config.toml
encoder_arch = "vit"
model = "masked image model"
dataset = "analogue clock faces"
train_examples = 195000
image_size = 32
crop_scale_min = 0.8
horizontal_flip = false
method = "mae"
mask_ratio = 0.75
loss = "mse"
encoder_norm = "layernorm"
encoder_norm_position = "pre"
encoder_activation = "gelu"
encoder_head_dim = 32
encoder_fused_qkv = false
encoder_bias = "all"
encoder_qk_norm = false
encoder_parallel_block = false
encoder_moe = "soft"
encoder_num_experts = 8
encoder_moe_every = 1
encoder_expert_mlp_ratio = 0.5
encoder_slots_per_expert = 2
encoder_shared_expert = false
encoder_patch_size = [4, 4]
encoder_layers = 8
encoder_width = 256
encoder_positions = "rope"
decoder_width = 256
norm_pix_loss = true
decoder_layers = 2
residual_init = "zero_last"
optimizer = "normuon"
muon_scale = "match_rms_adamw"
lr = 0.0037
momentum = 0.85
nesterov = true
orthogonalizer = "polar_express"
adamw_lr_other_params = 0.00083
steps = 22200
batch_size = 512
epochs = 58.3
lr_schedule = "wsd"
decay_fraction = 0.2
final_lr_fraction = 0.1
warmup_steps = 660
weight_decay = 0.03
adamw_weight_decay_other_params = 0.01
Rows from block 4 of the encoder of a small masked image model, named by matrix and row number. Rows with one number within an expert belong to one neuron, the router's apart. Each number is 50 + 10 x the weight over its row's rms, rounded and kept within 0 to 99. All counts start at 0.
Before each expert's rows are labels from the 100 images, of 14848, where the router gives the expert most weight on average: "lies over" is the class under the peak. Only what is clearly more common there than usual is listed. The data: analogue clock faces. In brackets: how many of the 100.
# router: slot weights (encoder.blocks.4.mlp.router.weight, 16x256, trained with AdamW), inputs 0-127
# up: expert up (encoder.blocks.4.mlp.up, 8x128x256), inputs 0-127
# down: expert down (encoder.blocks.4.mlp.down, 8x256x128, transposed), outputs 0-127

# expert 0
lies over: face (100)
router.0:44 35 57 54 46 62 55 45 45 43 64 45 53 46 34 62 50 54 44 31 57 59 56 47 59 61 43 43 52 42 59 44 46 20 54 51 44 42 56 46 64 41 38 29 56 56 56 42 41 61 43 52 57 57 48 58 49 53 68 40 27 50 57 52 49 36 42 63 46 32 51 51 53 38 61 55 60 40 51 55 35 36 46 38 49 37 42 31 53 61 43 65 46 30 50 43 57 52 53 61 48 63 62 48 47 51 46 61 45 61 54 49 40 56 69 49 50 47 53 36 33 49 49 37 49 44 62 57
router.1:42 37 56 34 61 57 46 59 41 48 52 48 67 51 41 43 47 67 38 26 76 42 40 50 53 44 53 56 54 24 48 53 50 50 53 46 46 61 60 37 42 45 55 49 56 67 50 52 56 30 43 68 55 51 65 47 29 60 65 51 57 42 36 67 51 50 49 39 52 36 54 48 65 26 44 42 44 40 62 52 29 47 50 54 59 55 49 44 56 48 39 37 46 58 45 43 47 50 68 45 44 61 71 38 51 48 58 50 61 44 41 50 46 62 68 60 49 38 52 51 62 51 47 52 51 52 41 42
up.0:47 51 34 42 34 56 50 46 56 40 73 64 34 44 41 48 40 41 41 50 81 56 50 42 58 57 49 50 59 56 55 41 64 40 49 44 47 48 44 59 62 55 52 32 58 58 38 61 66 31 43 41 58 45 48 46 45 44 43 62 35 59 69 70 47 35 47 36 53 44 63 51 48 56 59 41 51 52 52 64 59 54 49 47 44 54 54 32 51 62 58 53 48 31 58 50 43 44 35 40 48 46 60 40 66 56 34 54 53 54 39 49 34 50 56 51 41 60 46 30 26 71 66 59 47 50 55 49
down.0:46 53 45 49 41 57 53 50 59 46 57 54 51 44 44 47 39 53 54 59 56 41 46 52 37 40 52 42 52 42 44 54 49 60 48 62 58 40 55 43 35 33 48 63 37 36 61 48 32 57 55 46 50 47 54 66 65 55 60 40 64 41 47 55 65 62 51 68 66 44 49 53 49 60 54 47 35 42 36 38 50 47 42 59 37 47 59 52 49 37 42 37 44 65 42 55 33 56 75 56 65 32 38 51 42 38 75 64 45 45 65 51 54 46 58 46 60 38 58 56 57 35 49 77 59 37 55 45
up.1:56 57 36 48 50 45 65 47 62 57 49 48 39 38 44 53 49 43 40 44 55 34 49 35 63 60 47 56 39 64 43 48 46 42 43 50 52 58 40 49 39 44 46 64 51 34 68 45 49 30 44 45 54 61 61 39 54 49 46 63 38 73 49 60 71 62 48 66 50 45 43 38 44 50 43 50 35 63 41 51 47 42 45 57 37 57 47 49 63 48 53 42 51 62 65 53 55 63 51 47 58 45 58 55 41 51 42 32 50 49 73 50 44 46 47 56 50 50 57 55 56 41 66 47 64 39 59 53
down.1:44 32 64 61 39 40 48 64 65 55 59 59 62 65 62 32 38 59 66 53 43 46 50 46 53 28 49 54 52 51 47 58 58 54 50 48 48 49 76 42 64 34 46 37 25 56 36 56 56 66 60 62 68 50 54 65 53 47 68 50 49 37 42 40 33 52 51 39 48 40 58 51 53 56 49 42 40 35 41 51 59 55 51 49 48 41 78 41 26 41 53 51 54 46 39 59 37 51 54 59 30 59 42 37 42 39 60 53 51 50 60 63 59 42 46 58 31 43 35 44 45 51 37 56 43 53 44 48

# expert 5
lies over: case (32)
router.10:52 45 58 55 48 45 50 64 47 58 67 40 49 37 45 37 38 53 47 46 47 54 53 66 44 49 53 42 54 59 54 46 54 49 60 42 56 51 65 44 56 35 44 41 48 51 52 33 61 56 67 49 61 66 50 44 38 47 31 62 41 41 46 44 48 39 66 68 39 51 61 44 61 52 41 61 58 42 50 60 39 42 71 60 45 68 60 36 41 48 42 60 57 42 66 58 43 66 35 47 35 45 50 50 36 48 62 34 51 43 26 51 59 45 44 50 45 73 38 34 55 44 53 32 44 37 60 63
router.11:59 38 47 37 44 41 51 46 59 32 62 28 51 53 56 61 26 46 59 53 71 53 43 61 47 42 59 47 51 35 44 50 41 41 42 44 33 55 56 57 43 59 73 65 36 50 64 47 54 44 40 64 45 32 47 43 38 28 50 39 50 41 47 51 46 36 51 61 62 24 49 48 53 59 47 57 52 50 45 50 49 55 47 51 64 35 50 54 60 69 58 54 52 53 51 63 55 51 58 57 48 49 49 48 50 29 55 46 45 56 65 42 37 34 51 52 48 56 52 70 40 62 46 39 62 43 57 55
up.0:50 53 55 52 41 53 55 50 56 34 38 52 39 36 56 35 49 62 34 37 53 59 44 58 39 27 44 39 50 70 60 49 49 47 74 44 48 45 59 60 60 39 38 32 32 62 54 55 38 50 44 57 61 51 51 51 20 47 49 57 57 33 55 52 48 52 52 61 51 41 44 22 56 57 69 64 43 54 48 43 57 35 49 45 55 55 67 42 38 63 50 57 48 58 46 69 52 38 58 52 57 44 28 39 51 57 59 40 53 34 41 46 42 55 44 49 59 34 36 42 64 55 62 45 66 48 54 61
down.0:53 66 56 53 59 57 41 45 51 62 50 25 53 57 57 28 46 32 50 65 62 43 66 46 50 69 69 42 51 43 47 58 63 62 30 42 53 50 39 45 55 51 51 55 52 49 39 55 57 33 49 48 38 58 23 60 67 65 62 54 50 60 47 33 59 61 40 40 51 65 50 54 46 41 37 42 44 48 43 47 37 61 46 55 23 54 49 54 56 49 45 54 56 28 61 49 46 43 61 47 47 61 57 55 52 53 37 60 50 72 43 55 58 55 60 73 61 49 45 41 40 40 41 67 44 57 42 43
up.1:56 73 55 46 66 58 52 61 53 48 32 68 61 41 66 34 37 51 56 46 59 49 59 50 35 33 58 47 50 61 45 63 52 58 52 48 65 65 58 50 50 36 23 63 27 51 59 49 55 55 44 40 53 34 35 57 58 55 32 59 64 21 53 57 54 65 49 46 47 44 46 46 49 43 52 62 46 44 53 62 41 58 49 54 52 57 44 29 57 60 50 52 56 41 58 32 39 61 44 49 35 54 49 60 39 64 34 47 50 59 50 62 50 81 55 46 50 48 42 53 52 36 67 47 43 56 36 45
down.1:42 23 49 56 39 41 52 33 46 60 76 42 37 55 40 66 58 38 40 56 51 55 57 42 62 53 36 54 48 43 56 36 47 57 46 56 42 47 49 59 55 59 73 39 67 38 40 54 39 37 55 57 47 66 64 46 32 45 64 34 52 68 44 43 44 28 50 51 43 49 50 45 37 47 40 27 42 46 44 54 52 37 51 45 39 58 50 67 37 35 46 51 37 48 37 80 56 54 53 50 51 47 56 50 50 48 67 51 48 30 52 41 53 37 34 51 55 64 56 44 50 56 40 57 52 37 51 49

# expert 2
lies over: backdrop (99)
router.4:52 46 46 45 39 65 16 53 58 43 49 44 53 58 38 55 54 45 49 50 48 49 52 44 50 66 36 68 46 49 43 43 63 51 38 47 43 57 35 56 54 42 40 67 47 44 42 52 42 41 46 67 41 41 43 47 51 42 58 43 67 59 49 50 53 55 64 27 44 51 34 58 37 34 51 44 39 50 64 39 42 36 52 49 50 51 49 48 52 44 56 37 58 47 61 52 70 73 51 57 51 70 34 56 43 62 52 66 59 51 70 45 43 52 62 26 49 43 56 33 60 45 34 43 44 52 46 51
router.5:41 61 52 41 59 33 50 53 42 48 65 55 47 41 44 55 43 34 31 44 52 43 43 48 53 55 51 48 58 54 41 54 64 29 47 45 46 52 43 42 59 53 54 54 56 33 57 45 37 46 70 48 66 43 51 60 43 55 48 43 50 49 55 40 54 45 38 57 36 55 52 50 38 50 45 67 43 21 69 54 51 51 51 65 39 50 56 59 46 36 57 59 42 56 44 49 46 60 48 34 48 51 34 48 56 47 43 42 70 58 38 50 44 46 46 47 51 62 53 24 35 49 47 42 57 41 50 45
up.0:64 46 49 48 54 53 62 54 50 56 62 55 56 51 49 53 51 57 52 58 32 42 54 56 64 37 53 44 54 66 60 39 50 46 51 61 60 45 60 52 40 38 66 58 55 47 61 35 41 54 47 37 58 48 40 46 55 39 74 57 45 57 54 40 35 48 47 55 48 40 29 48 39 36 41 49 50 60 37 54 59 60 55 41 71 50 60 59 28 53 56 60 35 62 52 63 43 34 55 39 66 36 55 44 63 73 69 53 48 46 43 52 82 54 54 54 62 37 44 67 39 49 52 60 45 43 46 58
down.0:34 31 45 48 57 47 45 56 68 48 40 36 50 45 62 44 44 42 38 45 44 61 51 42 46 37 60 33 33 65 47 58 65 47 67 47 74 47 42 44 66 40 38 38 47 46 48 47 61 56 36 44 32 64 53 44 59 52 45 63 50 55 56 58 64 50 41 50 56 53 50 67 50 54 60 63 68 25 57 56 48 27 44 43 31 49 44 42 50 47 44 36 70 33 70 36 59 68 44 62 46 60 39 36 43 42 44 46 43 39 60 27 38 43 55 34 37 58 62 44 55 45 55 58 64 41 54 47
up.1:47 45 61 61 44 51 56 51 64 57 44 62 51 39 62 47 46 28 58 63 47 39 43 54 51 54 34 56 64 61 48 46 42 55 40 64 39 46 58 47 32 57 47 48 57 59 47 45 66 64 51 54 44 59 48 47 53 45 48 57 54 44 77 40 40 63 43 59 60 52 38 68 40 60 63 53 50 72 49 75 66 49 64 18 44 38 43 51 45 48 57 45 55 67 63 50 41 45 47 46 43 50 59 56 64 41 61 54 39 51 38 31 51 45 34 41 48 43 46 51 49 52 51 41 43 45 46 51
down.1:62 56 60 45 59 41 32 30 44 51 30 46 54 50 47 54 43 49 45 49 51 63 53 57 64 47 57 59 51 46 52 54 46 26 54 50 56 60 67 49 45 25 51 36 37 53 33 53 40 66 54 51 42 50 53 62 51 64 53 49 60 47 56 52 49 50 35 49 40 39 59 51 53 35 40 46 41 43 48 36 47 52 37 39 49 56 54 58 47 38 55 62 53 50 43 47 35 57 43 62 67 64 40 38 46 48 55 42 62 46 59 64 68 43 31 47 62 52 44 53 43 49 28 43 54 57 69 50

# expert 4
lies over: face (85)
router.8:52 50 51 38 46 43 54 64 43 47 51 32 55 47 32 56 55 48 37 52 52 55 45 63 52 38 57 50 41 61 46 54 35 61 47 56 33 42 50 40 36 48 47 40 40 44 80 43 53 49 49 50 54 68 69 56 33 54 65 53 35 35 35 53 68 50 28 48 54 41 54 59 50 61 38 57 57 59 49 37 37 41 34 63 53 58 60 37 42 66 37 59 47 50 50 54 41 39 27 55 53 50 61 71 64 48 67 39 49 57 63 55 29 48 52 49 58 57 33 56 51 51 53 55 34 53 60 57
router.9:31 26 66 36 50 51 61 58 67 45 40 45 39 38 46 64 43 48 31 49 54 41 56 52 52 48 53 52 42 51 39 36 56 64 87 53 43 53 54 52 50 41 61 42 69 58 51 51 60 64 38 60 59 51 51 54 49 46 56 63 47 39 56 58 49 44 54 48 52 54 49 45 44 56 52 52 35 39 45 48 52 46 37 60 49 37 57 34 33 48 55 47 44 42 42 40 39 48 35 35 46 51 51 43 55 54 47 60 42 43 31 58 36 53 53 65 62 58 45 38 43 41 76 52 61 41 50 36
up.0:59 65 47 37 51 36 34 49 57 68 56 43 61 59 63 52 61 60 38 53 67 43 45 31 77 44 59 48 40 58 44 34 46 51 48 65 49 68 42 40 32 58 53 51 60 56 52 40 54 44 45 68 34 56 58 26 51 29 58 47 52 42 39 48 51 58 44 39 40 34 50 49 51 31 50 52 57 50 31 40 44 51 46 19 58 60 55 51 60 67 63 53 51 61 53 57 41 49 52 60 36 37 55 48 43 39 42 64 70 44 62 65 54 63 53 61 36 65 50 51 69 49 54 47 41 52 34 44
down.0:42 33 55 62 43 62 43 44 39 60 46 68 43 52 42 49 52 40 47 50 57 55 56 47 48 47 60 51 40 29 48 35 34 50 56 37 44 39 59 53 45 29 46 62 56 57 57 49 48 50 55 49 65 57 62 56 54 64 40 66 46 45 52 64 40 43 25 62 45 32 57 69 30 48 43 59 59 44 59 45 47 43 53 53 57 51 63 56 69 50 61 48 53 60 61 50 61 39 50 60 39 56 63 65 39 38 38 51 30 47 39 59 31 48 41 48 69 46 45 41 55 46 60 65 54 58 30 52
up.1:49 46 50 48 40 49 45 50 54 41 38 48 36 62 49 51 36 63 49 38 50 51 56 63 51 54 58 33 49 65 56 67 35 41 63 33 56 34 60 67 48 63 50 43 67 58 44 59 55 54 48 54 53 57 61 46 45 53 28 35 33 38 48 59 54 60 50 53 42 36 35 46 44 60 53 31 55 42 35 52 48 35 51 25 44 42 57 45 58 51 59 56 52 48 51 56 51 48 46 67 55 56 47 49 40 53 40 54 56 48 57 47 44 45 44 63 58 29 56 61 46 62 48 44 62 44 44 45
down.1:64 58 53 48 54 48 39 40 60 34 58 46 76 51 31 60 47 42 57 65 50 57 44 54 55 48 51 37 65 42 46 39 53 52 50 57 42 60 47 49 64 53 50 61 53 36 68 39 33 42 61 35 61 65 57 55 64 25 65 63 68 50 37 44 37 49 50 42 52 56 49 43 60 32 29 60 41 59 54 43 35 66 48 57 59 48 44 59 46 48 52 44 41 37 37 51 66 58 58 45 54 42 61 39 71 35 53 50 49 62 49 49 57 49 65 41 50 64 58 37 62 58 45 44 65 47 49 55